From a checkpoint of a small self-supervised audio encoder (BEST-RQ): 3.1 epochs.
Rows from block 3, named by matrix and row number. Each number is 128 + 24 x the weight over its row's rms, rounded and kept within 0 to 255. All counts start at 0. After the name is the row's rms in percent of the matrix's.
# conv: width-5 conv, stride 2 (model.blocks.3.conv.weight, 128x128x5), inputs 96-127, a 5 kernel for each
conv.54 097 [111  99 113 129 102  92 100  94 117 157 134 158 142 152 101 174 122 145 122 126 132 154 137 170 159 121 105  94 113 103 106 124 128 129 121 105  91  92  97 110 115 127 164 171 166 130 116 110 100 119 160 169 126 131 157 130 123 138 136 111 131 111 122 112 138  94 105 132 120 130 100 110 126 145 159 123 122 137 121 142 130 108 135 118 119 145 108  87 129 114 114 105 129 114 122 164 164 139 123 108 124 130 119 115 120 150 201 120 134 104 143 130 143 148 132 145 152 163 130 144  98  88 102  88 131 136 131 131 134 161 157 164 187 167 174 126 139 150 168 160 106 110  91  97  90 125 138 147 155 154 129 120 125 124 108 102  94  78  96 114]
conv.55 105 [117 160 106 154  93 145 167 160 159 102 154 140 135 129 123 119 117 119 119 101 100 102 103 105 127 162 166 122 113 105 124 117 109 104 131 121 100 116 128  94 149 148 115 120 100 123 122 159 164 137 167 146  95 138 108 135 126 110 145 105 160 155 159 111 109 154 152 157 160 113 127 144 199 175 183 149 140 111 148 131 135 160 122 146 130 166 132 133 123 136 132  99 106 127  84 116 121 107 112 128 120 143 132 169 157 109 180  92 150  86 110 106 101 145 122 133 139 125 127 143 143 140 137 207 132 110 112 106 117 119 154 115 106 113 110 151 162 168 165 170 113 120 125 133 137 128 133 126 135 145 142  95 119 111 116 176 177 158 141 131]
conv.56 102 [129 133 135 101 129 110  88 134 111 136 102  91  94 135 110 119 104  92 154 128 141 141 125 138 112 122 140 146 124 143 116 105 187 147 148 158 131 127 124 121 133 136 162 121 113 120 148 128 164 142 125 132 134 153 241 152 128 133 120 129 131 166 127 157 116 126 141 143  94 156 154 126 135 150 148 133 121 108 141 163 133 140 143 144 158 127 138 104 167 197 148 134 111 174 123 115 120  98 112 144 141 137 137 137 114 118 105 109 111  51 108 127 125 104 137 126 132  90 119 135 124 129 160 142 122 113 141 159 182 169 123 137 122 116  80 104 112 114 127 119 136 147 128 139 157 112 134 130 145 133 122 138 136 132 160  90 111 104 122 122]
conv.57 097 [143 143 143 174 143 124 166 164 160 149 124 111 119 132 157 113 100 109 120 147  96 106  94  90  90 115 116 114 107 103 152 141 126 145 119 119 126 119 128 117 125 147 140 111 119 114  74 148 126 122  94 107 105 148 119 124 103  95  73  96 141 154 137  92 130 122 132  97 141 156 114  88 124 165 135  78 102 118 142  84 109 108 120 154 197 140 128 114 122 118 168 118 117  86  96  84  88 116 161 171 131 123 117 138 144 120 113 142  80 137 179 175 158 128 166  98 123 141 143 159 124 146 150 120 150 130 105 123 118 105 148 132 158 163 149 140 111 125 121 123 130 129 137 117 125 127 122 132 147 141 127 134 139 127 125 143 141 119 109  89]
conv.58 103 [111 100 127 143 142  81  89 114 134 160 105 128 136 118 122 149 139 141 128 154  73  80 119 116 144 128 126 124 130 144 121 133 117 124 123  86 106 124 127 138 178 129 125 115 122 143 137 154 128 122 141 148 155 157 120 161 132  90  76  64 111 111  99 103 114 128  97 110  99 118 114 131 128 137 150 128 131 125 132 124 137 154 125 126 136 170 143 136 128 116 182 135 117 115 144 153 138 107 121 134 152 135 139 119 142  93  52 159 154 210 124 146 146 159 114 127 109 110 106 127 139 126 116 112 133 107 158 160 136 110 147 149 134 127 126 124 132 109 105  80 123 122 131 128 131 171 167 148 142 156  98 103  97 135 118 106  93 107  93  81]
conv.59 099 [179 171 155 157 123 111 110 141 126 187 112 117 139 146 134 139 153 136 134 166 107  98 126 124 133 146 123 107 121 112 123 116 124 107 149 128 123 116 123 120 159 122 144 123 175 163 152 122 122 102 125 104 107 130  83 124 131 141 163 183 124 127 116  96 100 170 176 153 170 116  99 135 133 154 164 161 117 146 160 185 122 135 128 124 133 153 181 125 129 117 186 168 152 146 156 132 144 112 112  99 149 113 154 136 146 188 121 202  99 146 111 148 143 136 137 103 121 137 154 112 117 117 121 104 124 125 124 129 114 122 124 128 137 133 133  95 120 108 119 100 150 149 119 126 128 142 129 132 123 142 136 142 126 164 149 126 124 128 124 114]
conv.60 104 [131 155 106 113 128 177 134 151 126 136 105 130 109 100 100 122 100 106 114 104 152 145 135 132 136 143 153 175 129 112 135 152 127 122 116 132 126 149 130 160  88  82  74 152 145 138 118 136 114 127 177 143 134 135 172  78 100 142 141 140 123  92 105  92  89  60 130 137 180 149 112 111 136 146 105 139 156 162 145 160 144 130 182 132 138 101  97  72 136 126 108  84 137 165 137 116 140 128 122 110 148 168 150 162 145  91 128 124 147 125 118  89 137 136 147 121  90 109 120 128 114  98 121 112 125 116 135 106 131 126 142 131 133 130 134 109 102 134 120 130 131 124 150 130 110  98 102 112 107 135 162 114 118 116  93 113 104 122 158 156]
conv.61 096 [133 122  82 100  89 161 105 119 126 147 151 172 167 161 147 155 162 158 144 125 135 138 124 151 121 159 156 173 162 138 125 129 119 123 123 114 126 144 146 145  79 119  98 144 122 137 145 142 176 148 150 136 135 133 133 110 114 108 109 104 102  86  91  90  80  87 118 111 128 154 110 131 142  92 112  97 121 154 133 144  95  98 125 102 118 110 121 111 112 146  87 109  98 124 111 144 114 117 115 112  93 117 123 147 135 116  74  65 136 118 174 183 194 181 153 102  79 131  96 131 168 146 107 107 154 148 151 123 120 130  93  77 119 114 115 145 133 130 112 111 121 116 117 123 115 147 151 138 130 118  99  88 105 108 124 101 122 119 122 129]
conv.62 106 [ 89 109  88 109 152  96  85 112 101  76  97 118 140 136 107 178 138 135 142 138 116 136 137 156 156 119  95 120  90  82 143 138 125 129 119 115 138 149 135 118 214 169 169 139 133 170 117 110  89 108 117 126 131 119 118 138 132 125 141 130 102 105 115 137 124 160 113 113  89 103 137 148 123 121 129 108 144 121 126 128 125 135 124 105  92 144 147 149 135 166 146 154 140 130 110 142 133 128 117 152 103 116 115 111 136  78  98  96 167 129 138 134 143 136 134 151 125 130 139 130  95  85  97  98 103  70 107 124 117 112  96  97 116 108 102  93  90 119 121 115  96 119 120 123 148 117 114 120 120 135 112 130 123 115 144 158 142 120 127 115]
conv.63 099 [142 111 128  93 131 130 119 119 151 171 189 172 158 156 132 121 119 150 159 170 149 153 159 157 150 120 133 101  90 117 122 101 100 108 125 126 111  96 112 125 126 109 106 120 135 110 104 110 158 141 149 118 122 134 153 124 128 126 136 130 102 121 163 150 147 127 102 121 105 142 132 122 127 123 137 136 137 113 118 119 104 119  96 109 121 131 118  91 113 147 128 123 115  84  99 138 127 130 133 137 124 133 142 143 152  81  91  46 110  82 138 145 130  79  73 133 126 157 123 115 136 154 152 125 184 121 119 127 139 161 131 139 179 173 172 107 115 110  92  79 145 150 129 113 114 153 137 160 136 134 139 138 154 151 113 151 163 163 156 152]
conv.64 096 [124 131 116 114 138 188 154 139 143 136 139 129 163 129 114 164 112 118 111 106  98 110 130 147 112  74  80  97 143 135 137 120 146 126 136 114 117 112 110  92  79  96  92 111 166 146 130 119 130 130 110 127 119 142 148 121 124 118 145 134 127 119 121 133 134 133 146 157 134 171 162 158 145 144 168 105 149 180 175 152 141 122 133 133 115 138 120 127 131  77 158 151 164 129 141 165 137 138 141 140 128 137 154 135 168 125  80 149  84  98 142 141 137 116  96 185 160 185 173 155 165 154 146 114 129 109 114 129 119 134 150 137 123 121 136 150 147 137 126 122 123 127 129 124 119 140 112 116 109 118  95 113 115 140 151 127 124 119 109 117]
conv.65 099 [114 123 128 137 116 147 147 122 137 131 174 149 132 125  99 119 125  99  83  75  99 121 117 102 109 150 119 124 124 121 140 170 158 167 164 154 148 124 140 140 156 208 170 148  97 121 143 148 126 113 149 153 121 140 148 154 123 100  98  73 101 134  92 113  83 166 164 142 153 119 138 125 119 149 107 121 114  94 104 130 131 142 100 133 128 161 100 143 100 123 153 120 141 109 147 130 116  84  95  62 111 112 113 106 130 111 144 153 147 136 147 116 140 131 125 112 107 100 147 124 103 122  92  91  94 104 134 150 139 128 154 116  78  73  70 142 132 128 113 116 143 111 121 129 141 119 116 125 124 152 139 148 120 130 133 116 110 108  98 116]
conv.66 100 [ 96 144  91 159 109 123 127 129 132  98 109  92  89  78 136 167 169 165 202 180 111 110 107  91  81 147 126 147 125 142 138 118 122 119 116 135 141 161 127 148 180 134 120 132 111 137 114 112 133 105 145 106 118 120 124 119 116 108 105 104 119 105  99 142 130 135 149 140 136 135 100  98 109  98 107 135 148 114 101  82 113 130 111 117  79 131 114  81  94  95 152 140 122 120  93 145 102 123 122 118 103 101 106 101  95 110 159  93 183 111 104 108 120 103 125 131 125 154 115  88 140 107  81  92 104 154 154 184 162 146 144 141 119 119 144 108 111 122  95 100 160 150 123 114 125 140 131 140 123 127 123 145 116 153 127 192 178 143 129 122]
conv.67 097 [ 98 123 155 127  85 164 164 181 145 183 157 134 135 119 122 108 116 124 106 124 142 139 138 135 135 124 131 163 138 112 195 163 160 118 110 134 137 146 154 131 128 126 134 152 116 118 133 133 122 132 129 131 148 162 182 142 123 123 110  99 149 135 159 115 151 164 109 131 172 141 155 122 150 138 150 101 120 136 138 129 145 124 127 153 154 133  96 128 129 161 120 138 122 145 143 150 141 132 114  86 119 110 113  96 133 136  99 157  98 135 128 114 159 156 134 145 146 124 114 111  92 115 116 133 112 133  98 101  91 105 143 152 168 129 141 136 112 112 116 132 119 116 104 115 115 183 174 172 178 163 165 121 149 147 136 135 118 133 149 152]
conv.68 095 [126 137 123 125 125 122  76  61 117 143 163 143 135 133 129 155 150 151 104  92  99 119 151 125 151 131 151 143 132 122 103 106 100 127 111 124  92 103  98  93 140 105 153 130  95 151 122 147 130 147  91 100 120 115 138 137 141 143 143 142 134 147 107  93 115 105 100 144 135 145 140 130 138 104  67 130  88 115 114  99 137 130 120 137 107  95 103 122 122 106 117 153 149 123 142 148 143 130 159 148 163 141 126  99 105 153 129 135 137 108 125 106 124 144 119 158 188 162 153 145  79  97  88  98 118 108 106 100 138 145 113 119 129 142 166 122 123 115 132 114 112 126 106 121 127 154 143 141 127 116 141 119 143 123 139 121 136 143 121 137]
conv.69 102 [146 152 140 140  89 112 132 137 141  99 112 110 115 128 154 178 179 130 158 109 133 120 123 137 133 108 121 133 135 126 151 156 135 139 123 135 148 129 141 115  89  81 106 146  68 122 117 110 130 116 120 110 147  98 129 155 127 130 133 164 137 119 113 134 119  88  97  86  86  99 105  69  92 118 133 106 152 140 146 134  84  80  60 103 118  59 137 113 129 120 154 144 116  81 114  97 107 125 138 123 106 120 134 142 124 142 152 157 134 206  82 107 108 138 110 110 102 111 104 133 123 129 118 124 102 175 179 133 151 151 118  98 132  99 112 133 104 115  99 103 112 127 125 139 142 179 182 155 142 147 105 118 116 175 127 164 164 116 126 102]
conv.70 098 [143 135 193 111 162  85 101 120 117 121 143 154 138 154 115 170 157 165 129 133  97  86 116  99  96 104 125 153 154 126 143 150 150 144 133 146 126 112 113 105  94 123 127 122 135 114 117 142 127 151 177 186 114 123 129 107 104 113 119 118 158 139 135 150 142 176 121 125 114 151 129 110 103 123 138 115 142  94  98 103 155 128 108 108 116 166 159 153 165 156 141 122 140 146 147 172 134 134 113 120 122 123 115 108 126  94  82 124  99 110 137 166 170 176 170 147  84  98  91 124 116 124 125 121 115 195 164 132 122 143  97 115 114 115 122 132 114 118 126 134 135 115 123 119 114 108  85 106 105 114 134 109 141 105 129 152 139 130 158 160]
conv.71 100 [150 127 160 148 140 166 150 145 125 145 133 165 138 145 116 116 132 121 126  88 147 138 149 128 132  99  89 139 123 148 141 140 127 122 170 160 152 139 135 133 144 114 137 149 126 121 129  93 129 112 134 163 146 116 136 111 107 111 105 121 121 172 123 138 121  95 100 125 146 152 132 155 169 150 162 122 115 140 150 127 123 136 146 120 123  83 126 131 229 185 134 135 135 121 124 119  95 104  96  99 139 139 128 141 175 201 134 148 134  96 172 129 111 110 118 126 147 129 137 159 114 118 133 147 145 131 137 114 116 117 155 159 151 131 142 107 120 127 133 140 154 175 156 181 164 162 144 150 142 151 120 161 116 153 132 117 104 118 116 111]
conv.72 098 [155 162 152 160 128 132 184 138 156 194 136 141 123 120 128 111 138 149 143 151  92  98  97 129 112  97 115 132 145 124  85 106  82  99 118 121 116 131 121 114 159 115 133 153 147 119  83 111  96 123 119 102  91 149 112 140 153 144 127 123 128 149 137 125 149 126 119 124 120 124 181 174 141 110 157 133 127 132 144 142 118 118 113 131 150 177 155 164 141 137  89 123 146 159 158 109 109 112 118 114 140 115 114 116 123 145 136 110 139 178 152 149 147 133 142  91  95 129 120  90 107 120 113  93 104 140 147 128 127 108 174 165 105  95  76 128 144 148 134 109 163 160 154 127 106 167 149 130 126 124 141  95 120 131 137  91 110 141 129 101]
conv.73 098 [155 140  92 121  86 142 177  99 103  99 162 132 112 155 167 115 157 127 141 111 112 120 163 128  97 165 159 151 118 108 102 132 158 151 127 130 103 120 108 108 137 173 113 152 125 145 141 122 137 130 164 133 163 128 134  92 119 139 128 130 114 116 118 123 151 116 101 126 140 121 163 166 167 150 119 145 170 162 143 108 147 140 122 128 111 152 131 142 165 156  86 114 126 117 135 153 168 136 131 101  62 109  70  96 130 108 115 128  90  83 145 153 154 150 127  87 141 115 136  75 163 132 117 103 136 134  93 107 139 108 130 135 126 131 168  94 119 114 139 134 128 130 132 133 120 130 145 141 136 120 118 139 133 111  98 133 157 169 179 181]
conv.74 101 [175 108  98 169 107 145 110 103 104  68 123 108 110 100  98 150 155 101 109  90 159 116 123 113 138 184 161 117 106 100 143 145 145 158 131 145 143 161 165 168 176 159 148 111 132 162 148 143 159 122 154 107 128 115 119 154 132 141 116 165 170 162 162 162 184 136 127 124  86 130 193 151 103 110 118 130 107 133 124 123 133 163 162 155 159 132 120 140 163 140 126 172 116 154 127 117 127 120 150 159 131 117 107 123 126 145 118 127 173  74  99  89  99  91  95 150 134 164 145 185 126 126 112 108 114 180 160 163 143 130 152 165 164 148 148 135 158 149 153 159 113 119 124 128 157 165 161 150 128 124 139 164 125 140 159  90 116 113 126 108]
conv.75 098 [112 110 124 113  85 111 151 140 135 157 153 131 160 133 161 164 168 168 174 151 128 137 119 123 125 163 158 144  90 126 146 154 125 125 125 133 121 137 140 140 132 117  81 114 142 142 140 133 152 156  97  93 122 134 154  86 129 152 146 161 145 136 133 109 114 115  99 115 119 162 112 105 146 139 154 152 140 128 128 141  96  94 144 116 152 107  91 101 135 103  96 116 146 143 152 138 146 110  95 103 111 152 139 143 165 116 147 127 104 144  94 117 156 154 170 123 111 106 118 130 157 176 193 148 177 127 102 129 135 122 104 123 105 127 146 106 117 147 159 161 125 124 148 137 125 136 120 121 123 113 112  98 112 135 143 132 104 120 106 119]
conv.76 099 [114 147 120 148 106 122 103 111 125 126 129 153 169 130 142 109  93 128 122 153 140 128 121 131 124 118 121 126 188 218 149 170 163 166 171 130 127 128 130 129 126 159 147 144 125 140 130 118 122 142 129 109 122 126 143  91 110 105  89 110 120 106 150 153 158 118 145 129 125 102 136 139 136 111 130 129 105 129 145 144 135 140 165 142 144  94 128  96 129 143 131 142 155 137 143 141 125 145 142 150 122 146 140 137 150 191 165 108 148 136 135 145 128 112  99 165 141 190 157 150 130 142 179 142 172 106 131 133 133 113 124 126 148 135 147 147 131 119 139 128 119  98 116 126 136 124 142 152 152 145 135  95 110  96 103 103 109 128 118 145]
conv.77 098 [ 71 154 111 155 140 134 121 135 117 125 112 148 155 150 115 106 114  97 131 119 127 101 117 106 113 160 117 128 125 125 161 148 138 127 117 121 125 140 156 156  95 147  94  96 105 183 158 180 144 142 105  90 120 105 154  97 106  96 121 142 128 172 156 127 116 161 147 127 149 167  68 107  92 110 107 143 108 140 134 116 116  93 101  87 114 162 150  97 128 138 161 116 117 116 146 150 153 124 150 125 132 137 148 158 150 106  95 168  99 134  79  89  98 114 113 136 129 114 120  97 135 144 135  98 129  90 115 155 158 136 120 100 124 134 127 142 125 137 155 178 106 102 102 109 142 117 127 128 121 128 106 116 100 104 124 147 134 138 136 151]
conv.78 103 [167 154 122 137 108 157 129 203 189 183  99 112  94 119 143 150 147 106  95 116  82 111 120 134 124 123 118 113 125 123 114 106 119 114 135 102 118 123 140 138  75 147 125 133 152  97 121 153 124 152 199 152 154 115 118 126 127 108 112  99 123 124 134 127 116 138 118 115 107  84 157 121 105 130 152 124 136 131 154 153 140 140 130 135 129 136 163 132 131 136 117 156 130 136 134 143 132 169 189 184  99 120 119 132 100 122 133 150 179 149 100 119 121 133 136 117 114 123 141 175 118 111 108  99 131 106 120 107  98  95 153 149 145 123  86 173 131 124 115 111  95 130 124 137 167 118 121 118 130 146 100 120 136 128 168  75 112 137 138 125]
conv.79 097 [119  97 107 119 105 161 148 160 143 110 128 121  96 156 139 102 123 103  97 107 109 136 120 127 101 179 159 159 146 146 126 115 132 171 178 113 127 115 120 107 108 109 110 119 124 115 128 152 128 130 103 105 132  75  58 164 153 147 116  96 129 121 142 141 140 124 150 130 133 118 181 167 174 167 153 128 137 143 137 116 144 129 113 131 125 170 163 158 154 158 117 154 134 131 119 114 172 140 152 160 166 160 125 125 132 107 123  99 125 118 162 176 154 158 142 135 134 130 116 142 146 130 130 149 137 134 136 141 160 129 100 102  83  79  77 135 152 143 129 115 125 126 102  94  82  97 101 101 119 104 162 161 155 130 173 128 128 129 133 112]
conv.80 104 [171 140 161 142 101 124  94 149 144 174 102  96 119 138 141 112 111  97 110 107 144 135 121 115 118  90  96  83  78  93 116 106 139 135 170 125 118 122 130 114 149 131 149  98  89  91 116 133 129 106  92 154 141 150 129 125 126 116 125  94 112 105 115 120 113 131 120 113 140 122 131 114 134 146 156 142 141 148 123 151 109 145 163 162 155 105 115 158 116 145 121 132 116 136 102 169 153 145 171 155 132 126 120 114 107 107 111 123 109  89 113 106 105 116 108 109 131 117 162 118 100 113 119 133 126 132 119 131 107 107 143 125 111 130 124 106 114 104 127 137 133 143 128 123  84 132 113 127 126 125 167 144 161 136  95 117 120 116 135 154]
conv.81 100 [180 151 121 143 149 130 138 180 140 129 122 124 106 118 143 119 123 133 114 117 126 130 152 150 145 133 122 112 112 112 125 129 152 119 153 123 118 138 108 140 176 129 147 134 111  85  87 117 141 135 145 113 167 113 157 145 153 142 138 138 130 126 132 145 153 168 199 132 192 140 107 144 143 123 153 125 107 125 118 160 173 147 155 162 158 149 160 138 141  88 119 124 122 101 123 124 137 101 133 137 155 129 138 118 141 108  99 133  90 207 149 155 148 129 135 143 143 143 181 158 140 163 162 151 162 128 133 131 135 135 139 106 121 122 137 175 149 132 117 107  87 125 115 142 115 127 123 127 139 154 121 128 103 115 127 131 141 107 129 131]
conv.82 098 [151 136 147 130  97  95 111 121  91 125 118  94 110 119 160 129 123 136 138 171 131 131 125 142 134 152 166 148 157 156 149 158 162 135 144 103  99 106 127 115 108 117 104 132 159 120 115 144 107 147 115 128 112 138 141 104 125 138  98  94 143 135 166 133 139 112 124 115 166 146 133 121 127  90 139 112 116 133 126 166 113 105  82  96 138 119 126 144 122 133 110 134 167 140 130 133 136 148 151 148 145 136 154 125 142 107  78 179 152 184 114 107 128 106 154 142 112 139 103 110 194 137 108  86  94  92  89 100  88 129 157 160 155 140 148 119 126 101 104 120 115  91  92 130 133 113 104 111 103 107 104 119 121 114 134 156 148 167 159 139]
conv.83 103 [ 97  89  98 121  90 139 152 139 144 137 127 114 104 143 105 111 108 100 127 130 117 124 122 133 126 122 118 101 110  88 128 114 103  94  80 104 112 134 142 151 103 107 102 152 153 140 108  79 111  80 131 131 150 129 140 115 137 117 107 134 120  94 147 178 146 128 108 115 148 138 103 113  82 124 145 136 127 166 121 142 149 143 160 133 149 146 146 132 109 127 148 128 156 138 127 140 133 127 127 111 154 146 146 141 171 114 147 134 112  85 136 135 139 156 176 132 127 110 118 132 150 158 129 129 169 104 128 122 129 132 137 114 118 124 129  86  95 123 118 121 112  89 131 133 135 122 136 131 128 121 109  87 115 108 120  93  98 122 141 157]
conv.84 104 [101  93 126 135 123 132 116 102 105 109  81 102 118 123  97  97 103  93  96 102 140 156 125 131 120 122 115 120 121  94 121 133 110  94  86 107 121 106  93  90 178 166 112  88  98 140 132 140 143 149  93 139 167 181 171 131 115 130 146 131 143 142 127 113 119 147 172 144 151 163 114 109 101 106 131 113 124  99  96 107 146 142 125 129 111  97 129 153 152 178 128 103  85  91  93 134 147 109 127 111 134 130 115 121 143 121 115 139  91 101 111 121 127 137 138 106 139 111 153 144 162 146 154 174 137 102 134 141 125  93 162 164 124 130 133 116 106 133 161 154 124 124 109 101  84 118 109 108 105 111 102 109 125 124 130  96 106 133  98 113]
conv.85 095 [111 117 124 160 170 110 107 137 111 131 104  99 107 116 102 120 154 131 150 154 183 193 171 139 127 161 144 131 139 125 143 140 135 120 131 114 136 126 125 130  96 112  87 115 137 150 146 133 135 129 120 104  94 110 128 150 133 109 114 109 119 142 146 154 147 146 108 127 136 106 112 116 122 105 120  95 120 115 120 100 181 163 144 150 123  93  88 116 102 123 109  87 147 107 103 125 114 119 127 127 117 121 132 140 142 121  71 107 124 100 138 111 106 116 132 126 120 124 127 120 199 162 132 141 161 102 139 166 153 144 122 126 130 167 154 130 123 109 110 113 130 115 125 148 131 144 132 124 117 106 126 148 125 113 123 118 125 149 131 133]
conv.86 098 [114 101 154 147 142 103 130 104 122 118 132  94 125 107 131 147 133 137 116 137 138 154 131 139 126 176 177 129 133 153 106 113 104 108 100 114 121 115 120 114 116 101 103 149 144 138 124 112 115 122 150 151 163 172 158 154 143 135 152 134 119  78 117 101 118 117  85 107 134 131 130 102 101  97 130 105 134 119 137 116 137 125 138 117 127 145 122 111 133 185 131 123 112  99 150  72  90 109  98 123 117 140 120 133 130 153 152 165 168 100 148 134 102 100 116 119 101 110  77 104  86  68  97  99 114 136 132 129 102 132 132 127 159 156 126 129 118 129 139 133  84  87 108  85 133 112 121 140 158 149 132 129 139 118 149 148 155 147 117 115]
conv.87 100 [139 128 136 120 116  76 156 150 154 181 120 151 164 165 142 145 166 134 163 130 123 120 145 142 150 136 132 136 123  97 130 118 115  98 111 123 107 112 119  93 107 122 103 100  84 145 151 146 153 157 137 119 123 127  98 137 157 174 175 145 135 131 129 151 185 108 101 112 126 124 144 138 115 136 171 124 111 128 142 147 171 161 146  82  65 107  92  93 121 127 122 151 144 158 156  94 106 105  81  86 126 151  91  99  84 129 141 146  94 134  98 142 115 105 120 128 122 118 129 137 147 118 136 101  45  97 121 122 125 139 112 123 142 181 154 103 123 126 129 131 104  88 112 119 124 141 141 104 114  97 136 105 177 145 154  99 129  90 110 120]
conv.88 101 [101  91  99 126  73 126 109 151 139 135  89  78  95  89  95 154 144 140 139 124 122 116 121 114 133 154 127 156 142 150 123 159 145 118 122 155 150 127 122 138 167 179 138 153 126 136 158 118 145 121 103 131 146  94 141 176 132 116 119 123 155 147 150 139 119 126 155 105 138 123 148 137 142 131 146 117 131 138 126 144 182 153 163 155 173 112 168  98 138  81 149 137 132 128 110 168 165 161 138 121 155 155 148 135 129 114 103 123 129 107 107 128 127 165 161 146 158 148 138 148 137 117 122 171 178 107 122 123 111 118 134 120 119 108 113 177 146 155 138 158 152 137 113 103 100 127 117 114 124 118 105 134 116 129 112 168 132 100 120 107]
conv.89 102 [129 134 111 108 134 152 113 134 178 146 107 156 132 129 112 109 118  83  77  87 116 114 128 131 150 125 105  96  94 105 118  95 117 148 151 128 149 142 111 126 138 112 123 118 119 144 132 104 135 146 156 146 210 143 138 145 168 132 120 125 108 101 104 132 128 138 142 127 149 153 152 133 123 181 176 125 149 186 188 169 105 128 152 126 129 169 182 167 134 168 118 175 115 119 152 115  94 115 123 126 117 118 145 130 116  91 128  85 135 119 101 121 138 149 125 144 131 146 146 187 128 133 128 112 102 143 121 150 122 110 155 131 128 123 142 159 147 149 173 125 144 142 133 128 160 102 117 111 133 133  74 136 122 132 102 157 164 164 165 162]
conv.90 100 [132 116 130 112 129 161 183 161 138 113 167 148 132 122 139 111 139 130 130 116  87 110 105 142 119 101 124 135 150 113 102  97 125 116  98 109 101  89 108 101  91 144 105 120  97 110 146 133 137 124 105 118 105  82 109 113 125 109 111 130 138 124 115 114 121 153 138 136 119 154 170 112 117 110  80 143 140 159 177 161 114 150 121 141 121 142 113  98  93 111 130 125 117 151 122 124 137 129 118 104 177 162 169 139 136 179 126 143 104  89 106 105 119 137 140 191 183 152 158 145 127 133 128 129  99 104  93 102  99 129 101  93 114 102  97 142 142 133 139 126 101  91  89  80  92 132 139 147 145 135 131 129 154 130 137 150 159 141 148 150]
conv.91 104 [140  93 104 137 141 187 123 154 120 102 120 136 121 136 140 172 182 136 143 129 144 132 132 146 154 123 140 126 114 115 169 137 133 123 109 106 122 109  92 125 190 110 132  79 125 129 122 129 118 101 122 139 151 152 158 162 159 147 129 148 138 138 169 154 132 176 152 148 157 160 155 116 121 102  80 182 147 137 139 159 129 129 108 114 134 126 147 110 116 170 145 164 154 171 140 167 135 151 112 125 130 155 132 155 126 145 103  93 109 149  93  99 121  87 116 119 120 133 133 132 112 136 148 146 125 102 127 129 145 161 122 138 117 109 119 157 148 158 136 143  94 114 117 123 115 101 122 120 114 116 137 111 125  70 141  99 101 118 122 119]
conv.92 097 [ 89  75 136  91 134 141 108 119 168 156  96 125 125 147 128 106 109 102 118 155 115  98 124 116 119 100 103  89 101 122 133 128 138 147 128 140 137 140 141 159 180 154 189 157 152 119 113 149 130 153 120 150 147 183 139 123 121  97  94 121 162 146 148 147 140 135 140 144 123 152 108 127 112 131 123 127 149 149 125 139 127 137 129 143 152 115  74 134  74  88 140 132 113 120 109 110 101 136 127 105  80  95  95 107 125 168 108 125  85 180 151 145 134 134 153 132 160 133 141 139 127 164 114 122 109  72 104 124 104 113 137 141 143 143 148 111 113  94  99  98 116 140 143 150 178 127 121 138 158 160 130 153 137 124 108 120 140 141 138 123]
conv.93 100 [184 119 133 139 150 184 189 144 159 165 167 150 119 135 109 127 117 112 129 108  90 130 112 113 108 152 153 126 104  88 124  84  98  98 156 123 146 146 124 143 123 160 145 150 137 134 155 121 129 101 125 116  90 136  73 117 118 111 131 129 146 120 116 146 125 127 147 148 128 136  52  74  87 102 143 120 155 118 137 155  95 126 118 123 129 148 100 177 131 177 142 149 121 134 132 110 116 103  98 116 126 134 152 154 136 162 127 165 135 112 158 160 150 112  97 155 147 137 142 145 148 121 147 171 170  77  83 147 138 134 171 108 104 118  93 159 159 149 149 132 112 114 120 133 135 125 116 126 100 118 120 109 107 144  92 113 123 110 109  97]
conv.94 099 [173 141 155  89 113 175 148 160 101 151 106 109 171 179 190 132 137 144 118 136 131 133 136 144 168 177 140 115 107 114 116 111 108 106 127 119 125 121 149 155 184 126 116 109 109 115 146 130 103 121 126 104 113 116  97 151 155 153 150 146 131 126 132 101  86 102 128 121  90 110 162 127 147 140 163 138 151 157 129 139 117 102 120 120  82 134 168 161 150 169 106 122 135 144 132 115 122 145 118  98 142 166 158 133 131 133 151 175 152 188 110 120 138 128 137 161 147 165 156 136  82 103 140 137 131 117  99 123 114 134 115 126 116 128 117 128 132 137 143 160 134 143 158 158 158 110 115 136 135 152 110 151 147 155 170 112 137 132 100 101]
conv.95 105 [151 100 103  89  84 177 154 151 123 111  67  81  92 153 153 178 149 147 132 113 124 129 115 122 124 180 145 110  92 122 130 116 150 119 151 127 125 128 138 137 141 131 113 109 101 173 136 105  93  84 182 151 117 116  94 115 109 104  91  95 140 124 128 141 109 158 154 123  99 133 112  87  80 140 146 130 145 126 124 112 129 108 101  94 128 127  96 118  95 122 134 131 130 154 134 135 154 154 124 123 116 113 107 122 135 149 128 170 115 117 151 141 127 133 121 107 148 125 111 110 143 144 130 148 146 151 119 120 140 148 111 134 145 147 169 147 138 107 126 124 118 157 148 157 173 128 140 149 148 148 130 163 144 123 132 198 179 154 143 152]
conv.96 097 [145 155 157 174 170 143 132 105 135 123  97 109 146 176 125 148 115  98 113 101 164 167 171 148 144 130 118 127 138 148 132 122 119 125 125 181 166 129 170 129 129 148 153 132 125 123 128 144 107 116 122  70 120 134 150 113  91 113 121 134 139 128  98 111 144 138 104 177 165 151 135 139 131 172 168 147 138 138 116 107 134 112 120 129 128 133 126 133 106  90  97 105 103 106 116  78  94 101 120 132 126 150 159 169 164 134 120 106 101  98 144 153 118 130 112 122 127 110 138 121 177 206 177 173 161  99 110 161 138 124 104 103 128 131 122 111  99 119 122 116  95 128 118 124 149 143 146 132 122 114 126 123 139 135 135 122 120 120 103 120]
conv.97 099 [184 176 201 158 129 126 149 140 110 148 124 118 137 122  93 136 127 129 134 141 145 147 131 151 151 114 111 153 140 135  82 111 118 104  99 146 112 122 130 135  99 158 109 145 132 135 161 137 137 145  98 108  99 110 115 143 138 157 141 135 110  94 115 121 126 104  99 116 102  82 125 160 149 128 120 128 138 131 100 127 130 127 132 135 111 133 114  99 109 100 126 139 133 124 144  98 123 123 117 130 115 133 140 133 134 133 104 140 115 129 183 167 144 113 102 110 103 107 113  93 156  73 129 150 169 122 100 109 118 128 115 153 198 172 150 130 126 121 120 101 118 121 106 117  98 152 164 155 168 151 108 134 110 138 109 116 134 131 135 133]